A small image embedding model, trained from scratch.
Data: trained on drawn small creatures on textured ground, 50862 training examples.
Rows from block 11, named by matrix and row number. Rows with one number belong to one attention dimension. Each number is 128 + 32 x the weight over the matrix's rms, rounded and kept within 0 to 255. All counts start at 0. Numbers have three digits each.
# q: window attention query, key and value (stacked) (model.blocks.11.attn.qkv.weight, 768x256, the q third), inputs 86-171
# k: window attention query, key and value (stacked) (model.blocks.11.attn.qkv.weight, 768x256, the k third), inputs 86-171
q.30:122074080122155145122133119149107105125115115141108114096083159121168203150108112073119203110119117143208124052090179104138156113128096122132107146086156188127099120131097136164185098090139056164117132150102224145151103143061113102139100097083167080152147125
k.30:120110159165163165071097135067080102161094134128124096149152160170126140129096092134143065139095145129173148137117175124119111141107164143136149116076084128124125142120137105123136100094117179115136133137138103121100149122133146098172161180139127150118151108
q.31:158103121148121118119200109063164097168103108146080140194074073185173137167109092106112075135138105075119137111150192136178145116195122137144094152129147114155132115193117107147082126146100099116073152164188137151101147052121203150124212137128108133176193090
k.31:117184176173090115088141156156173112114152127117121185135106117109082102133086095090145107137157065111137120073113140139068083106197126113134141097089088147133133105187129113116111112133121122125151146146106092094131088118105139113126080076152164187093132154
q.32:074215095117116137154132178106186126126118083169065113081093145116122137109138067104115162110153130083142134145107154162145145115126136107074134118120131098100119104090138103086099156202127154096155127153066099103178118190112179150133133159134156104136138167
k.32:116165195153161185134095106060105089114199164156119084117111146106127150148146119124144072120103159099108136005115159092140097098143096134135078183139160167163178180130091191122125130135148074087140093153097075077133151159104102143226128154122073140145109133
q.33:117169118084133154102082182054157129085116173176132078096048163153088184103136125064132139101089176127167112119115160131170200090118142092066123119125159103072093110102109130103175114131142111173113077125106085151096112158153094198105116146109157104107098131
k.33:189186045139100107144091122135149088142154122158131152088098125087168215121118156101105085111094130142068180151170059138104121160086123059156103178171174127144101134101142067177051102088089151098148115137161135137175104126127127121107154096161107099142120162
q.34:106112102125144108076121143136129125171139094132185133155088073089118186113167146177119122095143176084140175132151086115095126161055127019145041110142078122127124112087149124146148091106150089112077152101138137171129208098098111135140123091082140153171170089
k.34:133117145088108101129172194086244166106112094139146173128135092161087130142122106106128122139086095156104123139140060080068074124108143138089192134166123160096107181099119136107096083132078108216146190169107114128094200115106101103134130128114199094084138104
q.35:128094166157175119199155107108154195149115145140157109176077140151111179128167139146090134130095189164214068171185176147102083135184130122085128156138111156110111080160137080127102110149101131110132162122149109174177118093117093145140149070080120175111101110
k.35:120097132103079095145109115182125096122142133099124141069138110159167133105132182109115120097109105090130172173101164129121164082149164190142115090112157073130112096119175188085137128083068154163101150189175170146120085091130110133170066081103129079128145133
q.36:120110111127094065104080079140116170115138085126126194162076096084173119074157144161069080125138078155099098101147172085145116180083178125110133090142140158150135111130124130142095094113152140160148149092128179091068100094166115099100117210150131138127095153
k.36:085130123119140144074163167138097099104127175168144185156127148109114092061144151124121165142065106123127140171174143137145141114138188095082156100161092096116148123133166113114085134088123085172118092139092119145175110097113108146158062149165105118127130135
q.37:165104055135086155101134130156135150075173082130162167104166144177102131155127058103176105159196090119134165090090113130146101128156146148078135114117116160143109112114146156107194143117077068115076178153130119131136123115174102189143200048110174141143109073
k.37:197084190151119141142152109077136071142135162133142122123076152111100133100105116191144167097207153088150125148151129097127185096083186075094112089121086172125095170141089103138066170173091127118120144123070173072093098130092163172184165163129106125201124138
q.38:158124168116105114128148149137108135173168153128136123093093151155115130173116082158131083116100066100107129144114160170192137080132173152074128154186064110183120204183085176076129089075094091185079136140109122086159108150119170137162146077122140153051132131
k.38:147119125140090138123113127113137163109117145138201163185141152081174133137021127128127091075118136082140105124116119041180122160155180123139158126107127115138101082120164118141157175140164148088103091108092154079160136095102096085194128133082148123183160118
q.39:120126109115127173085060200096153148126101156172119059116144112197050154108095107117143098153094104155144147075133117098123140176130076127156152149199021128108148142107109207175140103115087077163129125109228083078157157120068114111157120115152111126183111121
k.39:148111129163224126130156057117158098158147097104121132147161152096143154153170107115115132070159084170187038168124122152192126152076183079142128042102087146127080158137133151153115165116087144112134103134098117087130123165164114142106152148099138115133180129
q.40:091130148155157117124145110126087118088140074125057151129132119118143131109148122134184152078105140139097122147143084138144112119117055124108173182099174116129085153087117132106110114121175085045188093085128157141106104107138133080082128172170129180151190125
k.40:095100164111083128145121149161131131097140147144097143101138087152121136150105124139181145142148144173130115145147210100159083082131144110129116101116099167116116162075063134125117113122106105124111123110103115155124110118154121090136140107183152048097083102
q.41:153149090155099090140127073127068176082146173134171086087129148115141155109161173168132164149091154118072165101128141156136147075120153092112102107115149188096170144151125074136149122120120116090081056136056139152135101131177163164138161098104113095138052103
k.41:126102101158028174075099118119131143179132115158080163094116147116105126102133131083146117142135150198164105136111091078133160173175148127121123131135152162138175133077174114182164109142201101108108121107187131115129102035145096144145102080118130098158091123
q.42:118122099200168122134146114151132158114111056081127143109149133165104094075104163105186188117117140128157191100115143130127121131134106148123180132196104112085116154096128093190133110045117110184119114093139163061183182096180121083106092131080130140126116121
k.42:142135164102154085116157106108122139081085161185119157110184095160077130116125106111150167128095131131137114130123125086070174130162085163104088086124189132141127106168071123147153101085140114143089100078160132121115155134165109170118153141171171177083156169
q.43:187158116110058173199118107139137150109089113141126124156093144115203200129133095088086154081095115208099171122157087158164109149070140166143132159089123164129101130167152098168118165156212129055122160148090115219192105103118092161115114122112110158163146099
k.43:151115152158129142194055094189027191160147070111084155121136192175176101084091160118102110118135131119187165124147219173109150229125078171174156208128132129100190086184225162113164052131164158124089104129158147132158127160150154158148125145133142119172042111
q.44:118146202166118126142172164151085140167062159132124112162111109089176133030137103144074171093106096117108134215110110147086131162176102145151181073116144054182160099123068124126093087139154151112088157120113210163136099181156188168119156139101144132139142123
k.44:137149197156078073122114090145125131107115087102131113199160132144147164165138084143129141110070207141104122106165152068086124179148110146222151112108072162083136090128162123154138114127143165155157132112091096111105176137169145158076135149153169134070143148
q.45:100158155143166128126162084131089128136083116127028108157140201077174097133088106133149165148149131137126097168132100173135169127073107080221092068136136125177159191087111139100112128163104186165174157140130127100158121104121141128096097120150136113114152104
k.45:139082102136111100081143146113131177153181153149125049176111115130089097091122145155131105167139124155114133158126142178181149157122065134021177052146154135151115099171142113140171053126122187154109148113159104173116108142092114148058114167108094085132188161
q.46:131143109092154070114156120182114162142158115010162095139188114106138084148173130139125135130096120088176129138091125114140158108132108153153144126130132068113087104093087101158189132145101087179092181130162118147118105189094153128158094058159107110127142124
k.46:135116111129086152146135108055102116113122140101164094187154101094142119152158151126097173104135153172130156161141099156168126167177161146146122130120122138170108127096156123169065161171162072135100076112113144117085201128149152104137150106134157155116202168
q.47:114131180120110087125105176099100060147153114097117130110166157172183161142164129156174127158135090097147118108121129110124121133127113126117092161075140164134149171108125145166143206129120131146118121107100145083086125158142138105135165134166084175125206080
k.47:121089111126168157062112145132133177071112096163102094146097141113184116164067097116129151154113093117152106191175133146150112124175107078028118122108103150145163116121158148138180151147095131114121159071142136105103131137138108106125123140133172139064073140
q.48:145122058097128142111125110094160069143170117102145163146237180196112102127155210124113122126156101143098080116108186112103149135140112156116171134171162114160127055227136121147128141111131090115152135110050195059105152119153122060196144108101106074156070108
k.48:131142140128151129090033106135143106132138151133122134127109106119150166111126095127122136084194178129194106122136194167101124135152082122082129111075144087063134124057089077125123097164184143072176166081140098116063076188148124129125108125160133122095194094
q.49:084139113154128024092131137126111165089167100186142180160150127087183094106159127165089126132154138167122096163152122119132134126147132101118169112060119107058204117092142142151084101158206091024151087175166130089113192138099122148171090078066120139141170119
k.49:124150131123099115131198114065107168144094094114148121092140104133077125090081133117126132122090115112140101079139128137121160129134107162138075141176154123174156145132137046117187186097130154121083130147174108211094150098091119153106119158148135109099079132
q.50:117134140131154152183163190119076173214120065154097128123058166142133077178110152181145083106109153117122205143130142132153085198137091141150113135161166121136120121195114140136104218158193133108120200135104126132113114149090178106163160118203169128154050093
k.50:184103111148156147201200122140147114097147088130104104079136094151145110177160151135136132132163137164090100144139079155130168109143120124090168102096125193165107128090136126142112172152085078151139124151123157139107109114095121087161113116120169159121130175
q.51:154114137090147069127121142087191104142143178147143065122112160096096111147203121155125112191136143138153155121074124185125164168168152169112113186112074061138101100129083128129157092117092112089092117139157121079119102112162127150131127129182093143152117160
k.51:063056164120114124130168178152071160128097100189112128073136126101104128103141165173114100088142169105111082114111137129141101200128138117107139170127147188145168081171134107188102092148155115155150154110093141144146125114118166116169121131123095090145141081
q.52:117161126158094150165119093119139081128153112116124132107136101097120145159107192158129158188148128178158097136121101141143116123085128136099088104137139172118131098119096165123115103169062120142143106077142146135153117096141108101090170173152093142112151159
k.52:117091145162109167108146123115180107142076078046093111150095099090121139132132171101100140172125110152131148126104124161210132125192146109106174118113113103155163136138085153135148116167161143122186133126118153097107145101123096160154150083137113082070150118
q.53:129088149179120138131162137121103081059103103136184149127120179130121122151156144048094143118138112145115139114137124150101142121137124177130102105156145134100082114098152178150128114134177143122075166174141156156145143157107161135118129147123118167166076121
k.53:131144170167088120140144118152181126163114079165118130111156139114151112122145115094126172174104133075121115129162105110104127119084123114109126047138164151057185114102128097162160081140148188132126129121098177156149120170146125112148099102113136162146180132
q.54:076138170129121104125084117159125147085126079126146128132061137112113161135063091142204157100173120146161095148158128099226156073126114124197100149103181152087172214095132200105170100159079141172124090159161080113141076136131148142085089208195122167138149110
k.54:140141098071110149095087136132169074117171151110140157182172123107184157141051173182145091147095090134104220138125125128134140143134175113084159187084096177090166173147173118116100083150156141076143124178106122135127162140144092153139091110121125160127134058
q.55:093102129140136152086106089127104153159139114136119147103045133123148129108111113066152088204154151165121151132072146145128115132127098126130133131161098139145076146171126098144073159165166152125150183133105104167135130108078142174111153161118136194105121181
k.55:110088131198166085161120182110081113137092068145142121128158167109111139163175108201171160141111114136132101128126138131093120110097103157177128146133131139109145147134130132084155160129072130056178121111083103167133169172136084081121137179146046114086112193
q.56:129116116106123047127165083168098095175077178087134100080166125070192098164109167155157125125123160144142157164118127096131109147192149126118134144159125100145106123156121192138168117107101146121174081162102145112164160118158117134081105143139137079139070103
k.56:149157123126087129086077104117112133095141177116048194157131139079138146091135126149025128128135156121153123170133062163158156099128129172164198127119143115089090100122126122108152062148137153098063171198130092171111050153121108076158113116127159167074168117
q.57:156115096161107137126137151127128095077087104106063134117180112093106202142097138108132149067168104181076141117139132173084118122074107161100086107162111162139119045100167134124140101113114176124137125147114187082144153126066123126124117085111117128135142086
k.57:103128091179169118168133117124190141153144112163184133084088104149094136093137116156127085089117176142098093125112148078137128164169102125146126098156158104118157109090123159147159115139161158143130077119166113139072093128096116118086151146158126153153138106
q.58:059131126135130133105171145084118191158164170158149123147138084113147071130114115116155115148135081124177171105114156127124077118131147136113144118081146113185081110123082118106132183145105093095119162134119104065136150195081107124129135131129186085121127103
k.58:094156134128106097120136110176141155134107136120102091093139088112107129154092173084140115138123153138053113135153179097121108062218212116157161200084125055156129174107129144101133175186142034122088117163101125169148075082127213148165120121126116105135110076
q.59:113116104118090154175138094118117096125125141135163108136142143152187132131085131107123126093082091179116158168158159103204076112129091049160146084159075129112114130094094140122186128109087139127104090129132093129090095140094133145138144090166078175065096118
k.59:113121106192110108133162129178153107155153115161093180169121145174148162130148096158093137139120104162182151104136103099157152117095150131117141140115105145148088153123101190089154126132124152190122186124138173074105123113084103116129088103169148087065074077
q.60:177108164122191104136128145132211118137144193104151142143149122157111127184153071181130153155138133143138094181106153085185191118118132151139168126157162076122114129121096147100097072103114129128151170064093117178133119112123174095149174148153113163091137109
k.60:120206139083115124137201113127153127130099120116106108188086110091125120113102140119174179103153118152152166069133157174143084093172132122066093109198125136149103076172113107151079117115111111127190054168136137132171145155113220162142127166174161152203143132
q.61:151100126120191144125051132119077111159106103141165118165107150150115142103121085142152119157136099152120115159142145110082119124123110155128148135183107131098126156110150141132174133128147113164114088142113148181102079080105157091160149114104150141167134119
k.61:113101062132082113138065106159104137106127127149178139111092145140181133174111137125126161115055127150159180100138144177149122142091055111140079140148102084186088159086099112128072119067115140134115073098122046114113125125158155157128146130136104141191134122
q.62:164126157156094160103087133116184103122146109044098098071153131145111103087155051158167130129065131089148088055079107081189073091107122138128123119136131140133054107155142169088169080176228141122114175172202107135135149126160133125161180112112181112094113141
k.62:151136082134208084108128118127072117124154112089084112123120106107068098105079125027155105124087141116123092119107117099127132163166135140150157137116116136131169133155121114117139135131075078107073079128169129112137172131127173158133141130151137192077129130
q.63:157090106178103131164090146085123116128091067133149116186121199135120200097109108088219145058109162060093096087107144149163098127122120188132134097166092070113162182117163118183141130147133120139146199073102158127123091094136110102154178134118116163094157084
k.63:102089133182143099083068085100122129123108114113114164127120150168209131148099063103095180170120116157105137147076102061161143199180140160138066083107160164022126113149094168084070134115090115150136165137170084119140128122124138140123149085165115097149164132
q.64:154156092095160115192153095084116153134143175127084131120064149171173158120112146162122144121093136124138113080170113110084132094129111167132147160081151118104146128154184097162070191112040088115129095079091133155065139134141144142058091109082094101147142137
k.64:121121125111176161180150080144164101183099052163155132179129118063095136091114073104118074183086111208127209145136070088048133118116134172131103113134124096101071127131119128092169184143122138138144114102133126132118142180160130097165145134070104127137161151
q.65:038146130105136117122135129136123148118115147087165064087167166145079145108123111122123116118205119131110155134118137050158078166196160172050137122165132066127112196120153081077118117105169129136167103135054086075143163113144170147178139186142132139176108133
k.65:114124151118145152093139154149129142177121087150066183150138067140147089127124159115130156086125095142174137095164121143089143203167184067104111146094131157144096035165126153115127146092110120043223164176087107177187104120065115067119117155155154131068154075
q.66:133108136145129137095069124158086138102103181069134072143128131080091155087130069210144115145109149098115085203055123156154156139124121119164110071124152095116122130139146169111182103137076158122148127141160127099178113112155174173050154120090083113104142206
k.66:142130188113120175088104138141061080111142114074112165140127126073138130127087121121159167138127089119134109127117116175154134062104146139077099114205130153143186118140158118114103182184133143141130079113150122093034131130117107166153125118153146121136110107
q.67:124118119175126147176128215154174120101114115170142127193151150097169163146140072156170154135113132143142122111075125167144115175162119102142165143109101128156123107136138151122080104083130133087124165162166132125196099117096135102089129075192111119155109132
k.67:125130124081116133111130131097146166085056170123099095121159112174150107117162119114141097161143051146109132134054124143140118128130106106106145131106124082163146143091089089108195138090150124119125130100035131113098094114147146117209159110128126119052140094
q.68:117106157105141077105091089172113159163144152115134091079091119109194108164102149129150178144229153153095079163136140118125115125191142111111121154133138204188124091167129137139167136149114039137141145108134138185135168164119104107104089141100090107108133135
k.68:108105122143171144068088145094125180176107118171096108166118075107104117086140131114109086107093138082155145144216090095097109135099136185172146123162090123078189128190147144076109066173160142083054120110128162197148109094144139121122071118134135142097107148
q.69:144123094097111088104136103188182097218132199155165116092169112093103118153194111135101151177100166172113106108123101135174095155194145133155145116169129105139178109114094043121156177152144056137115146088161193175156163112147162158115173100092157129137162095
k.69:148077140182075167112117153091126109109147067114118123132164137148101164176184155093112140062195136160147108137089128101101096157116127150136098155148161130160111075068170147121130159106090111149108083119146113165161138127121099151055174147125118140114117121
q.70:144084158135141149187100088074138156132120106197139130124141141154140089094119160150134124109099138150118135131116112149133086115118117105116106106145084113141135155146129154146134114175133145133189158102102110111086104122106158155123121158144138153087140114
k.70:188116170104158146159123104201079077198132178102103076158116098132111145144082129140131122165142095165161141199141116123153149157181105187119128137092139171121110096110088129102125134142134168106112154133157127094132124187099093105083093121167132155166147153
q.71:086123125126154136089117155110113144111100128056108086076132065180125133105123133084138159124120102118125167101152168150083089105169152149102159121061117106159118136098078113078167092116108123096077123176121125104163168134120168126108089159166115089196199121
k.71:124105143145093135131126075157221180161150096134035181246114108127168095127124091231087153142081152138137117066076107179110120180104132169115100103119143129170101146132126069112094164084144128069130172130102161150152148097151098126108135067051148068087102160
q.72:108179127144100126125180120088089136131085097095143167150127124152131157148122098132118092091186101148159162108024125115091155176082101165138058168112145076095129142102123140137145107089159097099100156152053131091122082109165147195068143085161155132137110184
k.72:107128099079052087126111106150105160118133132113173129117138128103144131127120088136149136133083136142120153131089103171147062103168157077193137101145174150164082139171118158133116113155121182164137151094155086041215149125096110136048078121152154136143077099
q.73:104074160100180099171106169167125170163172185130114157185135136157109127123114099104121139154168135176131126129101135114157122086062080126100163125141099143119118117110106155112119132088162119159150109131185118137108096096119089079124126158163127130116119140
k.73:160150075118110076084114139101071099147106140150132129107109173154107104172157103107147121191121119135186135136152175110160177126147117097126157112140151110131086115161144060192110101088068112086127080104141093149132153141116084086112172106133111141111109109
q.74:156089166120140100128124122121081113133171148132099139153132066182090109107148174121145147185136127084140099156144166072193163096135160142071100089104129194143116106133096131133122109137076173154093147112115111134124119110156137118113123141109126163123145109
k.74:112130156101162118121177154138177070104141168163122175070147112135179080119038113136148103155107108120048109053135057088149203118134185097135119092138135160157155135128121140166184165177092120127143135125122148109084052076085123153204160162081159098129133137
q.75:167104157170095145138101080185142161094097076098185122191132159093122112165111127147141128114107170117127122136185159130102113173074142137117126084142048137146150111142073193089148090129140134121173114098107092082110136113135079117105167090172130135146173098
k.75:127178092111190127095153120101099105145092180147103094133124163143148093124083155170157101119119162101165152123080180127092121036137117157149117139106145146185133115122138118159101151104114160118112041168116150134137123117149150084126107100166140135122181121
q.76:134108048146152056152166113142168132093133111163101191223072148074096126044136137125141108103120129225138148137167155106090171093070142126129098142195073130125060077080156131101175118152083180155140080149168151152121111122154141156162153162138125104110085082
k.76:170108119173141150124151085073079090090175139133131116072198089141087077132096147147142068128139100141083077066119116091166105190145155100129168100086049152110181103091176147091105153105109168134110195116125200129117132076102132140237131117128145122173132097
q.77:073120149121127058127162176125117093106134172144123142102103095159157089155118132094134107115127106041106135163140163111202117127153124132152116166093114157078153124135150137109080140180102091126155114147129123145095173076152148061112110055158111170120150157
k.77:145125154118117128164079148162177162139144125081173138136129105094104145131115135120119129114073161130101100165102186174178083112171119103130145106170160134092159122099121174109170116177159100124163171087112079103183116121131171160157150115116136068227067161
q.78:187140067132098080164146106107082138102111113148077136130109115130112130104189093099169176095090100141084116133153148136103101144134171118214120131131172102109166101122141132141140102103162108088060120162105123142161100144101111139114137150068141215162127184
k.78:119083138081072116131075109106121108173167098085094120126089105120130165098123153120135114109125182160121111120111098129153115127124108111077187082140079133126158118100154148191151131163105091130178111132145138110133173151135141122164105084099191087118133171
q.79:128120153116120130114106159172095167133120123125112141099132117168156151157163153129175113151114166128172148092179138103162127102136165059124116064144168127126138145189118080168131128156189047121133122143133060129158094130127161130069104129137180145070162088
k.79:136188083153118148175156127136125133147154191141156129116117218119121143130109174119160206125105129071163169142177175122097138147127152120081112081165173091146113151151102107166104125165133173141203130108141133123128135133121168157116151176150133157110157126
q.80:128141144126080099189037127114159075136169197105134146109125159163157122120079058125127132121126094124104150138138145163159161087087113132127089140156127140142105104109122079079095134145138148141181158146124130132132075115090158095123170167117170166073162157
k.80:149158088101150108099080123158132159107144141129136132159197114111093154097181190095083126127069117109064108117106098192128118077165151124066074153125077122063096174111134115185100137106089085080140143106170119106117160133062142142117088153082144109061095111
q.81:135107156178039104084107098119125152160139114077170088132117105133111147101192151092112146147118154145172061136146178073117154103111108139161144067216108136127144094142068152119095107140145097184157067128194121121086083114152143140064153058102083075068075111
k.81:080120174177101125176129131140135105094136100173154154096108152114193085109081149075158111160126083113140234087114158157159142144127122175176138139100120081171145180087080125162151096115115176148157115097043134123127065184074157164059157170166126162139144121
q.82:154161070095141115123077170115124102155105177120158190123210178178119137166138114178129104117113113055133067110173074115109061138172102142143092093111130154132160115119133079105073130128148131090100120156178120142131131087165143103091159098135143169084130154
k.82:109088115161142163129054108116102207148133134096097103117112121127136156146135143110166100141179119187130115137136144119110131120086127133127159124083140167195157072104150099090126124148202091133103111162134097118186150114169157120088116188123182107138063117
q.83:176078102124129129126157124158136124160174142129095161128096107103124130126114148102179169106084121198121083149074068130123131131138102167097148068119112165166129131124151091156111053096132105156144126079132129121088145125126145113134122109103108104152149100
k.83:059126153114131086051132149101123123142098130165157101182131121134126161144080194059099118165101127121113108178159064168156094125132120114119174117132106056151141170175095097094167120171136144082117070138045146151147120109137062145131125187093102075105087182
q.84:105045191140146150107150098090071113100149109158064119160096164145168165136093106132111097142185162146141092118123121163195141135124131178114121114106195108150088087075180144105076172118081159116169189135090106193153137140099216126084139164171181114138126131
k.84:112144083159160129088078156151192083099163138092130099108096148197161135105101088143139141141089172153152103165121106096096151141122125078142184086147114141131202134121133117112163090163145096066120115132109113134139152146114099104147146095156164152103118093
q.85:108080128083148142172150157127159139057170215143194113137145093121103118169132079125161067176125131173114176137147100156125132091107136127103077129027164119112135178136092115155115112136110092164123113132107165124143186172066143149166119153137156220131194164
k.85:081174096127106079096144141113166062136103109118105112118142125132011166097133133118144136163167127098095136138183163108147132066071121123154079174153081175109075116142158173161150114117115084189117125115082153140162152109112094144187111022138123123130127148
q.86:115147163120135147166176129162205172117119111137125088142171139128145138175182107093134131079160139119121146152165134156155150142145120111127124126106113179117100077075124121126093156122124102172137155094095132076146202147106099148101088112114134126179059154
k.86:096121116149135137125146133096095121119100097110146194088135171183117082136135054126105100126120113079097146153131130081151127166100111076126143138117146125142133140070098173086109082134125115142137116147088102124106118126100146112087151130131173022134226133
q.87:089130121125137174115147150185058155157106042134166115097111166072120105172127170140094086136112118116050105113068112100113188129125056116138099139117112119145120138112123128142169128145124084133152088202112136096115190113093174120157111219136121139130152127
k.87:127136134115090153149166089162144123084149176106118112091123101089085124155121145188143063187102149080129166145112140094118141142128078085143106176163150090098163114126161097072147117146125086119101115095147089131124177109100102121146146123045123142171180124
q.88:112113126133114131148139088115064199122117080206144116146092090144155167083114113088094133078164064141152217108094104128126127101140085127115192127123090150093146091151060105113165141125136163137132134107105137084184109141147077100144151049103116138124127116
k.88:146151116141121102221115124154120143099154097140100092113131125196083074123111127105146177113101158141130165126148089141132111134128127118159097096107176090083097097034146148111147132156066169186106105113143136113138162150090180165104136175172107116111189132
q.89:123153126176167080097072154107145095140126127088148136167177077095128134148198105139173142129120143091090096157155100118177087180116101131123046199127091125100048183115107080078140118110114150150115134088187187138132137184112065067155080137174144129108105111
k.89:180089137082082112159092077105174126167132102117154139159105126171110152079148163128139098119177087141149116116181121143126146135158144195039162066094139118131099038139127135153138160104152193108187128142099103122110085150147138201150175141129143115093170119
q.90:114127132086159179062114133126144143138152173090154144151156118056165126133144176124141116186142083106172133144120162187112109094170150122165133133140143110126009141133069077107192153155120144060092162131168103078158172105131142174123135189069122119084162126
k.90:117199122082118163168122136149089084114127131095160164090120099108130114142100071179105108131115137120157093148140138166083106098155109121148153121065170119176181155099129113189175082105131130121071149146112222101119107131158202126122108165112157133150145197
q.91:099145159119136151132179118147108157103101088101144141161103077176140112060124073208117150158126103137094124124113052124122086136090101057124167122129096110105111163187117142115123185112132094097128080150120139123120090160099080153148092173206144134217101115
k.91:136137152193172128132137089131111141109189193156193123108109128155159175136174128137131185091113142120171114111116172187143123175124134168140061060106129131100164106136095147161087103079072113153104115109133142086057126089171114144095145089115134118045148135
q.92:107092108150076157141123208140130094099167146174082083148102106103138123080168158091105172130176104113200113129135136135115094084123122108193121148139120097203119119142170144158089137134134105153110058101131084151126097130143102143086095179126106132091105122
k.92:163130097097116097154131146083152090120098152092129118126158146095073119127159198113191119130164081113102116150118112151142170192094115192150174087133155123191116121101154146066151153099101140159182137133175111161152149137091093144101133072113124135182111125
q.93:138142122144144156077090112131142163095092156133199114111133131146067116102089089214152157117144101122150133085091161200125116150108128123166054126141201113116146140161111187091112105098135113078125187119039154142145118138129086079106174152104157185145186110
k.93:104122131100137124109113148124125128150110116058147174138210170121129105127097142161161133112076156167136151158127157105120142123114093073129119106168091165123192071192106124163142142106194124173230080152159105112110131093131089144129114123093145088136081146
q.94:136141140140170104120089074169110123119092119141136087080165110179089089140069129080083093098101171138090138124084178204065126134165149183117178129160072133140173133172163167145147132092136084177031123124144184114138158071179109146140123139082122129173152152
k.94:106103150061170129075144118128114057161131093152098139090143156102145121137091091147131149145082128118136129093080090132213101075102165188155183167117099145149133134144107158145174143160101091149082226103092091136129126162111174113122139130112085170165197177
q.95:108108115074116122113130120118152116148083153118142159110109113107103132103119108122167116085156139098124160140111159127106105127146147123129044098081146119124161100183158110178165084114127119070167209130181127125121153089144140160083111168143113118107158098
k.95:123106135184126117128126087165145088104167117103113115142111087104172089139110160111139107099166125141135156182182157114143143110134101176150062163162078084127097150171158099151069124106159130123131143133169129142106139153144165137145106148169119089172080132
q.96:123134107097138099198128175120165145104146179050164164121148144166140111127139072119104173138085111111130087094040150125086078049182185097126120133129137101175170145140127204138116135093106141068116146122092131153201103137131091129080181151085096157113148174
k.96:112140153154102103116126171096147113142096171137161111111114145126141162123121136098130127153112138124129170100139167131138156168156115142107150140088114105133120135162103053207126110186156122076157125146174076123107159103079089124154192143130125099153113089
q.97:117125144187087162077133196126082163124105133146118090148151198111127139113179092108133085194167088104104146101128097144105126102105082095145107086172140080034106162167169155143171135120074069170078145155141109129150191157176179132083124167129129181110183102
k.97:151095113177118104127050108099141171091150173120133140059143107173137128162133128086133127167142096114114119076157154064129151149129144152082126122096110135159145097149139139178153152115071089129144111140124167133133096121182100163175112135147104123102101157
q.98:137116152186106113154103152066119115137087242108103129105141157147104110090155171168149129156127212121181140096118185157098115133141130141150107150099144137114125095106140110130090111162147041089130146138164062202134147155081156108137151119126063083121110153
k.98:133140083098169135102140125140121136055107199068073088127140148110101143118132167133154164138155154169117105113120165168136157115124115112178148153104109119086166157122144161117144135100161166124116149109174107123148097157215077127153160085137121182120153132
q.99:067130124099152132106076131152155150088102157084154138179081132136168183123098106102046122097073065117214139156115084117166103120130160127146082166176125136148108129134153116137113133131187143130102077050117083136070179120123093110160164127128134144158181108
k.99:103165060174165133171123109090148129122128113152125133076131150198168109096149103112125111117104166124096058077105075153116142108177059102154119192148152153101092169145086183082158145151210118093136135169147110142218086138073097093087172092109143159103129174
q.100:144149178107140075101154101172144127152163160121182107111125124087088090081163129139128124116091133165112207097146074155153136078146116104067155128092142111149178127116091105086055167175156124153039137113104170154116146163089133152143136169207121173148143175
k.100:157143137133103116096181154131121157104108137143114160090159146151128114138126117117077134164072131072077149115160093138151167134176146148137157144173117090119138157125134100082105173232093137149125133173096079126065106127048145112115111126143157169123127086
q.101:125143075126154121201133170116137154140147111110126080069192108138135128123150167154069074105182068066111124126136150127112181129105157102130091153166165173098117125103124126190093071177119111199170142118160167152129150105110108148108067128140164145071146122
k.101:138168122094109119154087172168151196135111146099133190082107143103125147118096127142105089165058120124142162194127178128094116122164112150171101110157109125093139117093110115153177136112104138138104121155201118157108027140094141154153150152104067135157096137
q.102:101090114108154129151163090166201129074051110122094183120097124131201206122136137138102143144115120147103125123166108086134143162117090120143136157149114104135096084156090132208161156112115139132111142125174159135130102068198199122175134089158153069124090137
k.102:197139111113149183188123136144093113151159165167134133139129058111122055128212137136125190108111156079199170106142110117125175161142119157070067159107109056144153149070094131045059075141136103132109164184119142127131151163162167152109087153132108125129187125
q.103:091148111127114148128069085169083109143152126156152106145193068094146139082139181095138140138105137113115159094083112073110117152135132109177125126143122185117164074108151173156132091144079136123064152169107168138124100122143118128137144147122156094163151155
k.103:126061115104179117095097119084132162176128128135138089165103106147103170151123099147150129102112125089143120173147163132150132106140054123145137110115116119111180085170184125158077112124114097099148168113110167140135126092123123107134113117086159079109144062
q.104:127120101108066088108128128112102096182109085136124161066155108108116065111088131159140145126151138132100101153146087166167150100128111118141214121137160102127062129168111151120135130138126142119165110145123159065142133108095179134143163154179103090116136165
k.104:101167174121097196126152078166147105112171072174157089111088113084181134130120126129154095129131086154066164128107168185094096161098174078141137155161165147109164135176133149085134156099135102146153093126148112169107221175125191139057135104150156100153107137